From a checkpoint of a small CTC audio transcriber.
Model: log mel input, norm layernorm, activation swiglu.
Training: soap at rate 0.001, 9900 steps, batches of 64.
Data: trained on babble in 24 made-up languages, each with its own sounds, syllables and stress or tones, from a formant synthesiser, 39062 training examples, 16.2 epochs.
Rows from block 2 of a small CTC audio transcriber, named by matrix and row number. Rows with one number belong to one neuron. Each number is 128 + 24 x the weight over its row's rms, rounded and kept within 0 to 255. All counts start at 0. Numbers have three digits each.
After each neuron's rows are labels from the 100 clips, of 14976, where the neuron reaches its largest size: "strongest on" is what is common among them. Only what is clearly more common there than usual is listed. The data: babble in 24 made-up languages, each with its own sounds, syllables and stress or tones, from a formant synthesiser.
# gate: MLP gate (model.blocks.2.mlp.gate.weight, 1024x384), inputs 0-95
# fc1: MLP up (model.blocks.2.mlp.fc1.weight, 1024x384), inputs 0-95
# fc2: MLP down (model.blocks.2.mlp.fc2.weight, 384x1024, transposed), outputs 0-95

gate.476:162137117120143156144161114112118125158166130139145078134145111119154118122070192143117108159172113109100162125167192111136101098176131143125151148105132149164102157116118167150127105156107120087149166091131107124163132110131113108143153120160155131120146091123179123118130116106157100114
fc1.476:146124127125137147108060127178153110170080122154088152112146126112114134122159111130132089111162136139128124126110114147157116153148105174107136127128152130151137102167119098120147113134100134139103138153158137141118168107124110119140133162149142123115182109119110129115128133137175156152
fc2.476:148181120162156104140151126072115096107138128149147115141131111095149044092116140125114115120121152137126140138132138124180170133113101123138124143152161141126078123128155089154158123127108124147116157128147111075155088116095149171136134100158161127101185113120171116135134159136141143113
strongest on: /e/; /ɪ/; /ð/

gate.679:095125131131111134146147101150114139147130121117156107127119148123086162121162142130108101085114136100147131154193119175127153102079115155122133079129148151150181138111141134118124119156122101073134146146108112152137123098083087122132175148117135132089119096138099121115141136187180128073
fc1.679:123143106110133109116117118124159178107151131097112118133112140141105135145121119147165147163129162133116162148116108153162144144121126147117144114135131129123118151074137110119132129111090141134161134112157130164168079149117097092135103157117142113120099140158135148144103094139128158167
fc2.679:102113127113109078152147138123123126143148133133114182116115086135106142151120089111140171109103107122157149141134128124108118128096116109090139102111098108140105123113092144148112111143077129124105142114183101177133147113146117162126137098115126109177141132091120170098125095109107128142
strongest on: /æ/; white noise

gate.355:100118125124148148122104111120116091159109144066123093153126178137169155131162092118170170172139113108135087115096132087166184140094073131157158142168102124148172171113115134151110119096162164147146145081157109172107128114119124108102112108127106120120124130145161162131167169161147152154
fc1.355:110150135134134176124139132109116127143174101149100135141163093128104121148109115163108116097154123132117117142129160113109113125152200110165093128137117118144092144112086144088116098118098164107154127146164115107116130166077087132129117103102134116157125121083119114125119077102099132148
fc2.355:152084105168121114173118171121104123114134090115147100133159092106104132145087103120171092146111099114144119140147144062139099124170090116137136138091134167137143152103174157122109068171094126158116164146123180113135108134092136148127092140123073135148093133113093148102136129102124129125
strongest on: /k/; prosody: stress on last syllables; /g/

gate.518:104087126145184146144120133132108142127116134109117137114128127115134099147149117136136182090098082104116123124147087133166126129161131111132095123100124121164080157108135098166130110120114125109115112123102121139115141148088130106118125160118092136126170121139136158126144126119120131074
fc1.518:125110144107135160100158159107127119100158086130152117146125090120112148160113111153153110110138147141136110125146135139091153135103117154120095134169113123168131124133137091146170143090142119100144103117107128088124115143166124125112119148128102131087119142142096146157164102150170119168
fc2.518:141140145137113154125127090158131144146197157135161107101142140130149149149143146116172106142154139131115119155145149099072082166125153116131170130133140173138147101101115141099128107089124151127099130130147148125145150126144172127116179088130162101099140130129117114080111149112085144157
strongest on: voice: child-like voice; pink noise; clipping

gate.627:133177133169104102168101126143116130152127098127134139160125179124144106175078129137114129114080077117137152098117111112129120118100112095107162102106118135122171121111121102123104105161159144112109096162158105153123111116148115114170157145163109098110153140107151117150080129137126085103
fc1.627:154146115144133097090149146145105126101151132209098146134136140096101179140130144148141098160113101109111114111138105137086086116126138194132105159141143131163122143146138126156127135148129135115153136102153137134145130133159123136108109122110077155122115194112091138164150132133139119150
fc2.627:141116090120157133121111153151187125100147138127093103144139124168083167125108133129104119128084150128128129173106157102129154102137123143101142117128139152142100129104141102132130102123126138158155156141101097174100168118135079112148171146150116119081115167102082108130094160127147144087
strongest on: /ɹ/; /j/

gate.704:115169110143118123139092154116108117109181136123140148161155160115147115125137219128142118097154155146126111132143096129161142106148118092134121086137110160169103140100145127101111135093131110142140160142134143127122077113073104133137135101129161137109119115144128124128130139130137124084
fc1.704:104136114113126106138115118128149158171147091142144124151132148120129108135123135147138117171179137114152118117131150104104174094149127107124124155141108110135103143120145147138121129114152123180131082156147100113137110107158121133169100103094162126165126120102114125163166081143150087157
fc2.704:157131087111085146141058111118156147103134127117143176110149143168090135147168137078123162110141121136142139114124126099162148152143145125162097146116089110144146066132107155140091174090090180158112161138111117135088138130115104139161150129073147156156111119144144112095154147091119159118
strongest on: voice: deep voice; /w/; white noise

gate.675:164109073096083116114142147138130142140173118115145164113144096114101158106164118072103095145134165129171126123128121111113123128137113129105113125152117140086115098116180106122137119105138146111101139074129111146128175118092148136166173097106156141132111108133127097141173117093130089123
fc1.675:098092098109148129122172132102182114093159121145154099103144139097106145129139137091110128153152148098129125169147170150134156169171147116092061148155093127147136140102142120145119114143113094121115144172154133040086096108140123136136153170143141125109164078158089131131139102150127149104
fc2.675:098103101130147084122116139125127170127135177105064149113147118167122145189130127148140163157170112104125116149108075141135102158189125103104127109130127110134111108185122161124125098160187090132123090136086147159145152107092121130127137161117125080119104103133086176116137141141155140097
strongest on: voice: deep voice; pink noise

gate.324:108180126118127110167155139113100103126094129089114185164142156154101111105127137113111110131128131134144137106120087106172135135130096097127144133081169138150154106122102170144102163183108145158160114115173082156139178094113131104092151074126088120154143129091087128144127150155127130096
fc1.324:144103087106147135134139120105153143098123151114133122143103085121110148130100125105130113137124145132122147106129134124155121116148116152153138142142086139122131095118129121158181151143143063126118161123130174135129116165115121106103095132152124112121144163180104151181184137150141142175
fc2.324:134129113124106069103149114135104133120098096162164147150126130156131097126119147146117140123113164142147136123086153109177139123121137058169184119117142130128135153091143109133133136121118147145172087083129129092137142141102142152113109116104089128123136059122130149153130054129156118089
strongest on: /t˭/; /t/; /ɑ/; /ŋ/

gate.540:102125151082122158171151103122142141132107074124101103150154070169105098149132166156119130126133125124075161068155111130107158104126111142130120156155130074137146125130097113070154129122148116123105149138134111129123134150154112138085154109102132146144114139149137150157127091095122107121
fc1.540:133120098127092182133117146085161136146119104106142136117145099127097137159095121130149189110110130144126156126145134106148118083097156103096134145129135105118123116154136146114091165139139147147132113105202153105121166118163114141121075117118160073128097096102131121176145108126130084142
fc2.540:113192142119128152146125143101139086155087131142119115136100082123121119161110121144159173108094153161131167179134158107098127157116122121129128180123151093120159118124114113152132093144134139131181102138139123135106142140173151125127157121110150146149131151111119162127138147088087091137
strongest on: /k/; voice: deep voice; /x/; /h/

gate.383:103159093190190103128143124112155119128107095170103117122130079136109127177143134123084137136136132134114111099127106133127108149144078103114147107186124124147091123099140144100170127148132104100167128105102108114141125111110125125134125095147121093162128143124120138134117105143177127153
fc1.383:102104122116094121143088083145128110128110105115108134093122081153122055119186101135117154145127140119171110133136128102091151086090155136159114140140108119139124119109097116109104122088123124136153093135139101111140119094157133094125115134104129138160129135117091128136154133113128143108
fc2.383:122100176098098127160129093085137125149123140129119114098129138113147132130141113117093126121094136138122116113141141094114111141119147139179139113130120162108104107093111127103075138117123106154125160114139115181100108130113198143148106123130115131121156093089157111143127108121127138133
strongest on: reverberation

gate.105:084111118099111129119097107130145103146151098123106123118082109106138162084105122153150138101144126143128102118156154145073113136151141200150163129145128133145126124151150159139128146143161146159141145084138123124167120131180117098111149152205118142122118144089131111105079133107171171108
fc1.105:138118120147099155123113161152108150137121121145095087152143109111144105161135105125151123129100138126119101169105155146168119187107131075112094110119102137128116106124111124155134107137147107092122104152087101110121125113129130114131128167167133090113105152121092151139118091095134126112
fc2.105:128104116108139166162127089126127143117102112112127165134168120104129095121091144104088100104116110140110086085128130137127124116173109153126120152113122153141124121118170123120160137126154135151094153166145159102102147121138138119192110155128121145127093152070086139099107137127138161118
strongest on: muffled (low-pass)

gate.314:110135102161127124089107129130126113150117130149114122120164104122192124121101127128113143138098111149098088120144178136085149124141120100109093133127090121147156155157117144112107143127120123147107119133169130144157093120138139104109142139147111100133150165101115135153115108126153144118
fc1.314:131093099112120079120154110125106154124172104128101146125094127154166112131105137139085097091124136137105142085128140136103154126134109109127142146115141101141091096160096133157115129122176110107087133096105138088107120108145127123163157128135094135118149123110188110086135117144137136111
fc2.314:118108145115109127135107152143108139131136129119143144127132121194090090138123125110117158123132104106104145124125160146140138086139162104159133139133101113110107093159120084133144129129124111182117134074078085098173147118086079107145157118151102130109096111084129142158121127150109102063
strongest on: /k/

gate.299:113135144113101132151123137140141109158099113134121156130139129149180124137099167146113146103159116117112156129123131153122113102136120163105176107150135132126081158129114125110122136154151142050144161134090096124121092146108118122152136138169140068132151134157125121109140108079139086174
fc1.299:164099116133145100134104137108133070128128136111096125114106155144153132165142089134118162107081138101121146112112136144173137078132159116149148125117158090120130147154113131114126102152180123172137158136139089158104122123121127096127131126132140069153118156149111075156119129120171133095
fc2.299:138106116089085137135133087109112129091140131153092171136160122150119128098153109184139126132139097151099095114122128138124120104124138143091118134129121113138123165146186121156131151153144112115105146115100119175111129106160129112136090148106144108140110110155129091127129140136097135104
strongest on: /t˭/; white noise; /o/

gate.122:133124131096136162144138118126102116165127108093109119150148153113145124091103108088139102138139128105154144145110120163119095112088122109139124100161158165122130117129108132165119103143133145134124133163141126135107146097136116128142121096125102089150120070147120162141164147127121148130
fc1.122:131189119172144129117130093142142152154122128087134087111119125111132182098118125109143094133120160161113114122122123091155160082117127153136204168157128143189105151106129106145128152092144153132128146108164138133126125114107165127101126150153110121130136111117137116130080131142094122139
fc2.122:157154148087120170103143170141123163176126107133119161145122150137126149106150112143181134127149105126113140151117066139138127093165122179148110133098116186123112149134136164102130133130126115109126142133165111147124123168127148102087087145128083119113099151130152170133111120148181143129
strongest on: muffled (low-pass)

gate.363:194090120120163171088121135096134134138146149125119106125139095159155158129075103157163097108119097128157127099127148108125130144079170142095127110133132116169157103109094180178121109140133127135142105145135108074136155108102101179100118147119134125131111118144114167087155125158163143153
fc1.363:096100107093133111139155155122115165150148081086119134144064166135132122136104130105125120158146125176075153081130138143137121106151114139142165128130161117156126140113125122107153111145121144109072144185176100162124071119148160148138137094139119099126163116122117105189097109118143110091
fc2.363:145183143115108123145100135133139146138117133142118109126145121132115113116105128150128131140165102145174163119109147135150166124061135188120091089112153105132150128118156140165131123130111126117148110141132108155116112117137093131145122133114139144122124119086130120137144124168157094116
strongest on: voice: child-like voice; clipping; pink noise

gate.696:161096159125093086129162137134097113107105132126153121195134192149106140143138131164114086146134104128111098143173074102096140155117122161125142102143101164155090109142139136136134106165118123152173159116111161124113138134162147174096135166119159114137103199163119140107086118122118146129
fc1.696:146117128123139082152138099150108129154180141087145160078099129178102143117138083121149125121135093133119125152197136161125130124137090181080118118109094138100151079152118164134073123121127136194132123128117142167102120145121116111167168112146195112127140115175155127112095116120136145106
fc2.696:111145149117114131137132125117166117140134142122131119142066139134125139156162061116149114101115098140107140158112127135093099144112103079099087154119148123127108093102124166145084130093124138158117088113094120142105085137182126136114181168139110182128136145103140124139119109081082129102
strongest on: /ɹ/; voice: child-like voice; mains hum

gate.589:147136118144100112114092163174180128149172135118109161110138111121138109111135117135124129140104104130122119144099101093088148120126125132099130083147090115165105121150175082112186114072130142100141119131109121092160145133151185168141106110137139155148101066105167148162145085133122139114
fc1.589:156129128103129154099108147132153124117135140169096113153131133114116120150126141114067129105126159151115163129125107137129127123144104134085108137146082124135105161143161090160179147183156148126123100143157134136112163114132163095108076144188148140117114099164184148132143131120132129132
fc2.589:121099087112182127167147110147120126123113135149111139117178105161149161109144112153174119082134103122130120125148120078160143137083104139125101139115146120161164107077129162123121139136122160122080142145138102153122133119121115117107093140112143105151126139115153119094105127115134102109
strongest on: voice: deep voice; /ɛ̃/

gate.330:120079115160116153124129137103157123109111129145092134087109112146144121141174134118132151094128104133143133180110117149100135142123105139132115152135122103183152112132121120113156211187149071107119130120119136139103140127118109177160132145125128098158103125148125140159115109118141119145
fc1.330:139126114131163118143113143157119117168161135142133124122122130094110141159078083123118141093108080066118060164109175152120126154123117126150158143118163137143129149165134179086149144117154110112106183130189160136097076115111092130156129119103144057137133139160112140146098111123139102090
fc2.330:155162136149131123121094142103084124135120132125112138155119157125138129121157176165148131152144085121121086164131186123118091130147132148120151135131109148107133145079126146134128076117148151163152139108119118112096121118161153106137123141102161139137087128151127112119134120114172149130
strongest on: /k/; voice: child-like voice; prosody: stress on last syllables; /k˭/

gate.257:148123140133106148125168134118136094123117164131184140132158119089134127129143140093092131115128109177172115139098121151122137130116129123127083135070153116083120123158140135148137134133151112149134123128120092125121120137091173132133153111111119089166138135157075119176138110141158158138
fc1.257:162151164127141102168130096131100115110077094164122091121113083118141120120134109145152150127098103137156133098092090133076129132082151095131159146080152106109115134140142141136096105137144135111157127091142077147115145105105111126161138116150103160137129116096101153129159146136125104136
fc2.257:100098130153115156197158138128173122111135138119125127123127111170090101112152140110160132152112149101129103107151144101105097114144131126138119123149098136131120125128145128111119114065130123109128080151135144101094110126120130087085160155111092143174139109126086125138175142164127133123
strongest on: /t˭/; /t/

gate.514:093122144092111151137141188107129150146121121095150147137107078106145145074129146122128133124108093099154138161147120154125110137147128126077105140138094121135191104129164115157115146136115137133141135131147154116119118115138114114123071071148108159138133073123161122132122121088131158131
fc1.514:176143112132122108078120126101085153153161132112178155132114159131119096109127147132161121109170132134117145140129133143153132159111158142113155120148096080157148115127150105111153109087174137125149143152134139140150153095123145087144146154140153127126138091132123140089123124117187092119
fc2.514:126107119135152127096159127184115115125096175156126133116144148126150071147123189149092118136133142156149163142118175159143154126136120145161160106068160125119127107147136132166101139156124160150126145120158140130122120114112124122136125092142133157189134122135124108141140136119141139069
strongest on: /æ/; voice: high voice; /aʊ/; clipping

gate.328:126114117147097122123139139103125103107117144118088092149148146131153107131113103162152136108147161083146118134127173125114161140091077141160123093118123123100108126158082103072133093126146146115126125095106116129149115129103135150122151140130146121111116079140089151142127066140103096159
fc1.328:157201119128125105145145079123099142141101152151129119094149112134140106146133111135116127124117160132086128160132090090119116110176133114125159130152180135106149102161115141140136141078161128125138132060106119132139117130128090171145102161115157118147125104114139117161119161136090145155
fc2.328:151105169143116111121097117142107100125126140151095112089114134076136121153152136146082134151136124123134131186119090175126118105124118153106155110093133151116156106167120117132128141140141118105134114101105134144135144153107135115169146085130134133125082134099160149186139137139146127118
strongest on: /k/; /p/; /h/; muffled (low-pass)

gate.636:133152097106079111135149113119113143113146132078109151122145176158147114161165135131144126101142130122163123143105143098143140120113112172138104176101130140102123107112126111109160147096133133148125142091118118149135122125114157105131164113101149141147137145117156102142153183142113150125
fc1.636:165138112116114118114145138144115159114130113104135120130143140142167121140103102134142154110129173180079132144136114118099092167139092107092089151156124127072148162086140132100157147117105123083139144151141124132177106138110195168132122135112150138134156130146095151117188144167140154123
fc2.636:152118136133141211127135120136106110133154159100148087168079135110118145101131093116146159147126173126094149122114151153114091146126103116107169119092080139110145174122117112108119141150125122119137136164142144129110151133094163115120158107114148161144159162085110143121172090169082169142
strongest on: voice: low voice

gate.13:131151120137084159164098096110149116124141120149115126121110145133152113135158136149078146100139136179187143148164102127111158100138142108146122123165097159125110106134129102118131136097146122181137139178095101125143169174117160162094112123099138133128121138114140134146104115123119103137
fc1.13:118105107138106140104124113162153102110107084125150127140100115139095125128170132129163144109080150100114099188122066084143140154111098110122136148164113089140160121131134106117158107147121131151092133127154124143135144138108100177122150143082145120126103133116143105132164133181165156127
fc2.13:132106129119066155166120128156124135114091101117147116183139141129140115134108121117155107148148149136101172118128092097141161143103053132117095129132155138105155139119105077120144095146139148117151114127129139172115110170130095154113121126128156170104174139097108127148118097145120157133
strongest on: voice: deep voice; /s/

gate.128:156090115129138128197125183132131090146111110097127124158112096109131154129168173149133117128141164115105157130116101145151126127139111160082101147111163087159144077158094123078110139089129104115082121113114120115114141116124114119125112157097149136147106097130123123174151145141148121119
fc1.128:120136111123141079142062168163164056126130097122159111135137130177128156102134148142102142139112137139108136138120161131106170109156091145108132114173143099133121108121138122106097116125149134101129114125109163137149116111097127131149144109117109155163081092147120095122152122146157144140
fc2.128:065142084141090161100132170136075115153132141110120087120116141114098171164133074149164164131129110108100120115139125108121099151152135079128121146130126093145130112138146117087119109099122107180162115128139099133114122175110135142148110199121129147125126122125125131150120126138109106164
strongest on: /t˭/; white noise; /t/

gate.178:091129152120171113091124129137128138129115116188094102162113142127088076161081112164092134091110128127128130122151162090132172116155103152120100104149103123116121132103088126098124158148123109094124144132119142078116115129169136157129098098126124094138187155144131119120138134106102100164
fc1.178:156105134130115145141127112141134167141157091141168102124169135098147134111164129135149138121092087111069105121101118139123093088087131095110167167130141140150123129153143092147109137173105100157088125181160123157157147142131123115134113075151103123142159103134089121138127121134121106111
fc2.178:097145149118132135136166124124122110153125107128155136135151148101134134164130180131124105116141120092139141099184156136114128131121121141146158118106147136134149173148152079129145124077155117132137124097108075142121080157111134154149126152154099110145136111174125136083102125122139129137
strongest on: /ɹ/

gate.764:130093128136115091157126105119123153099176146130102107094121097110165120120105141113134169108145128133096147126141100125109143072134133095111175145099127147156089132146132132125096105121137148113175073135117136148081080127088127113113091132149149126125122100091142171100071136122143118161
fc1.764:115160120136077130092132159088118134175140166070083151138144103128099123121096105094121111119139069076134151141139103149137144156084105102082129150124091126174108109111134111128096161164126124136140153094141116155093126181092125155135155121164124102135150141109112110119151144115134092116
fc2.764:130160126124119136165142146184136138164110117133129154113141097072150141148111105142118150157115164161133119125168118161138114143133143111121116105076122157153155145114122087162103143150117103145119120108142161106132078129126118119093165170155167152141132166159124155153134091133120115129
strongest on: voice: child-like voice; /v/

gate.401:137127151085136143159154110116120117120105183099080180125141135107135165108103161080165104098131146164107101091103123101133138061169168098093156140151165140092109133089140149103152141116145169106146109150162121108130114171111129162124139143121137107113120149088112142138130129126077112127
fc1.401:151161144090146097104150128113107148152132156118108136129114166124157158127102138155146100095092138146145142130135137109134134116143130139127115114170176140097154156124167115068161160129121118141129143106123091130158110117120126118116098114092139209155104121102114154128161145132083079125
fc2.401:147134098127082134143126118201121078144145081170142137115101063127166123121128140144096134147145102131146079127155168093149100096131135162153116147132087177138118154060100093111131143127119131140153103110150147127118113081135155133098112108108142144163071130102148111113127167145159125104
strongest on: muffled (low-pass); /r/

gate.452:156125148135135127116135136097116087123134104087146149161123146143099119132110125140085152117116132129111169157120129118126133137140132106093101101131123150193139116149095159126136150133112119120162117160138150194137101115106068130141124133131143093107109152140124120145169128069143112101
fc1.452:143124115120118135115102144145132134079101108125107110119151162126130133109094144193103105114126131161111103145078103120163142172100167116130095109139122168121137113151131158137102151084091129144136160166143158128140150113090099110115137172108141087132161167092108111113147127113089080120
fc2.452:157166128137109103138119183075131125138146139113162127115148093111132149139111152073156151130117158127126135121118169125148132113160145118125132152075104111135124135180097129144112085147124079151125110137105120097123159149141114134135144121147135105153118096130113150115123110111133144157
strongest on: voice: low voice; /ø/

gate.6:127097101061115089129165133140110087136149136132124105145135121115073162147113089107105124106150139160137101146111137115121114158163174115137095128154121140145162145107108091114109124143117127151157117133138162116122108112108097132130150173143140100107150128127128145157160163134102125115
fc1.6:147156107140147141114115117124166124125098097113146142092116089118151113129121180121141114126123134111114115124087140145160134141149143135124128109119100090098114141150139100110127146132072156114119105094135136106107088136140171121101157116183141187121132120128147122164123082103100132126
fc2.6:132133116140161085128122123119102111091121160073123090113141187130131155104116144097111104105146149136121144150153115121109153115166119139139149164170136097151136099108121150117148130153142102121116115117098156134144128114131128149132116134142162131143145165120105103120183105125162127113
strongest on: /æ/; clipping

gate.206:158110094101094112111117133094093169137095131121111083144095109144157131113076107125143126155129105103136098122109136119119118136113122094133164124130120153072073167106140099110153105150174144156089147145123098109143102116117148160113146147167122130144111123117130110108079104088166135143
fc1.206:131095114165135119133101149164119102130113115142105138133133175161129165133156142154112142115080118137131124148149139134125130148090150118137155141109148127101144152136136103129150134108150130124186134100100102139134098154127134089152101115081114112143145087113125102147170136068120117111
fc2.206:156136155092130130148124147101120113126120111109117147132152097145135163083137123139136077137127119121153103134123140107119150140166094089112120130142126118140148177174177151196107128130122130140132122133079149165118111105123145127141101126071101084146121118128135128136177128132119164112
strongest on: /t˭/

gate.315:135138111124145118158114145082099148116115165119132122096114122113139107106179115164140135087111143145161130111096103132135119136103092113079095108168128136138118103104132154121128114072144087129033121097127124146130129137130109088145112137109097122173117140103112154122119190142116097147
fc1.315:173129111115145106161114151137117145123142162130148115139128133140112130125111132081163127125140158162075125151143082132129112155146136116122106101117110102153150138138157136153156157133153129139103156114146135093121145104076074101155110133168096116109134156096158124137118064181150129102
fc2.315:096119181130098141161178123122132123070137139128089142134144142147132188122107159106157118114077137185094097127134147106127102194147136117105120128119143125118135145130118111160172144129182182091160110135147158128162137165109154146086104155131123126155123115123164115134110123151129144111
strongest on: /æ/; voice: deep voice

gate.323:094127169105116112172136180164145149120088161123128095130121105136128179143126132107118185122163147110140125152102101157076128145128091107143154134117135100115085153170129141123128114095160114116116147146123159077114119114158162146128149140149126121103150116111168160177129122147136157114
fc1.323:101140157134123116158153143107120131098113111109167145106116072143126173102137132119121135095145123101140145130150106144109161125126112095140115162108174107136155183169130162138145112123109149116125132187113140161129104118079113125102114154204133146157114123108112138136115080135174137112
fc2.323:147097179145081136168150114148134149110121106100118097101132129179154099148135152131105137113098142127139131173090106125116091125100146153139112086153096140180138084151150104168060112119071146123131116126133136160151136104150138128136178121143103133126092138102124128099146093130148147102
strongest on: /e/; /ɪ/; white noise

gate.468:107164138139135121113145160106150101142088120094122156154127123122133122128133105101129118117107116147122162159123123122098156151146132126144122138129112113130167161132136080106143134147151143088138112080117113124148122085126131143169121085114127132174137111119131090108104104160103097140
fc1.468:173113116146128108125128126104124088152129091149190135150120092121123089164137127139135134123118080134177132115158119116145153154117089129150120128113160182129104126137136150201113125166132116137132189152140140151113147113172165131127114149087100118113092146128109119118108103116111091187
fc2.468:103145116145147117127154143092107120118152086113128151095135124071129132136112165097120133101130147146118096094103087124114171109123120128129110145086141101099151122167114159107105149146080121096151128110154127070135167130140144145142110149152139090088098150116099126157123155092161156136
strongest on: muffled (low-pass)

gate.548:136079114157172128165137163120099115160114116155107152122163118097124148120145148215135110084115098145146140123087129135118181104143118145157132149164133095158131110123117127134144149114105166135117144112159131116154112111130122111152109100164127138084183103132119098121173147161119148114
fc1.548:111102126114116141146120081144157139089124116124140101121121119116108138143213132097133137187133114081158129123162140115089126136082095121153137129113155139103114145155112109145105142127110097126102129125092127109121133132138136126148171148133146055154108132114130137128128103092133140152
fc2.548:153118135092140109116146142102172100115183114119127151139156133115125110140112157116106105146135143110115146112107131085170103110160145107126164173122154141105114110101157152101149142117141135102087147105107145117148155115123127117144084158179151159088113107140143152064074126128138126091
strongest on: /t˭/; pink noise; /ʌ/

gate.436:103117146114136098138118091163169154132130102129152087123151124146143127127122109144109113126114115113117119119149159143170142160151096131110131133124144134117085116120124126119148138098150132119133143121163150132146146085141113120092116107152128119141122137065103084111130128125205140144
fc1.436:130116154125150123137130084113106146118152112120156154171119142116138131166137156145123141157126158097144138175110090119132152117086156119106151122073117085137166124126103147116081115119115154136118134141184084137143133169124108104135136142066121144121110127120124101134102135148131130121
fc2.436:136149124058096134125072114135197116128106143138146118190120115126128130105131123100109089114118124104116111158169163148123115139108103148135145128149122139154113134127106117141122157150139140110131132140127117148148119125145158150131132110115145160132127156126094148121108113117075105143
strongest on: /t˭/; voice: deep voice; /t/

gate.369:092124179074138175153133124164133132145155099141184135110108120131141129139171101118148124124150134129160101097146145109130129137133153117094085139126165136121101162083142105138153152095073152116187108134118131122118158124120106116143148092092154152110125124165101124135145223145147144159
fc1.369:134128134089151113127129099138139122152114076104103170130086120142144135122119166151169141098120144131161114175092127132114127112124156128104121149167140150108118148140096170119132068113110108120165102122134108181158153125134148142166073135096091116144169124148122108113126208125164130114
fc2.369:125105123132101143120118112166148139105087145132147091141161138108152138132129134157100134163131136084117178138126135106130123136097164134082121141113161142129122113151128116134121100134135105150084101131126119108114132161116131112109105122122128106127148150129110123095131137155109122173
strongest on: /æ/; /aʊ/

gate.37:157165120162149135142180121145131098098124134148096143160159130110094144103142094122121137140165115101170112126089136133098161160116165129140115130122166069167078143157130133106132179110152135084131179141141086123130068144137139078131079113118155084132097141104150090141162111108160113113
fc1.37:140142106110157145118146160137109157112112124133140126146093149130074091107148124133112134150093102119128149148167140132134131152156083106108130117136150166118144150132147169088177172162125148088119108152093137117127145139104090113147144076118143116140092159079178110147112149129138151127
fc2.37:085126175154141163104155146126154155139095157084097148153123085124102125120137123110111102180141153119153117130078141086134123108145160118130123104158127132145093084122157109139098152155154130112089133102089120133122113095117112151158110095139111115137109132110113129128130139137085138130
strongest on: voice: low voice; /s/; /ts/; /z/

gate.16:145136140118128136177127172138128142142126119112103135149183126083143133142135184161144133150194148123166121154137138141085120145124139151135130142129138123125124135083143131174125160122145121157139099106146119133140099178118130104137119152126104129130174123114115078112185142130094187121
fc1.16:081079153071148105141152164136106089138150123158080107077118100164151113093122093070113121114107115120091143107164140122127145160131129126164087123122118099127161113144127129090148072139150119134118121136141119099105135129138077115141145147126132142106111101154134135119083100153154113113
fc2.16:102141162129106156120158116123119145120104124164099134163112143099152161085122115098113071105134128159100145153130118139127106102112166118136140181120116126166170124172114150156099131123121110096106095128138105141134110152160116115105164139121092130156101150127106140084082158080091157106
strongest on: /ɹ/

gate.715:131141125136137113137158152124150137133127148165151152125081152133117148113149141118117099093095097161103165143157166129141131143129115143180054087140124102126151130119110119137136144136115105132155132122156110157150152136139148148109114105128119124137134133168129159117148149133125133106
fc1.715:123174077113121172117144156134144092126135137108139113172097140143142130159135148157110123156128155106130135116177104106117137155120114138170128112141121119128075132144153157135108161111151132092116114115154145082145122152165171081115158091119173130155172122135118130122096132106139127138
fc2.715:171158130116130108077160132133166135125086117111154144144130118132135134138098133092116124101147143122119095111116156161133135128134121140128098138147087125125113137137181079121101117141115067071115161104093135126211113119176138197130151128164146129111141144127115123158146112100124178137
strongest on: /æ/; voice: child-like voice; clipping; /z/

gate.699:124129084098109115139131117146080141114171100141101113147144117156163118141122108119096115148150141151127127144073127147123123119146100077118136149094107116107142103125112164111135121143138128095135155087139125143118142146162116140111092108144123128102133157138121127084158078123118061127
fc1.699:057121110107130121122106108126155153146108123075088137162119157095094120127071168147127122098116144159137161149144128147159153142121094172134144103140152122153155088147148161143146120139125136146155099138133157128130136106120127074114143141117089135139166130107136131125114137114149144116
fc2.699:135154148133141132134149135144122134115135162163090124096076111139148095149134144124074126147103118143131122126128119105141130135117115097106111119094132134126104113134104131131128147136101135170147164123144101125091087152151143155201141131127161164172153169110138141074117148177116110125
strongest on: /æ/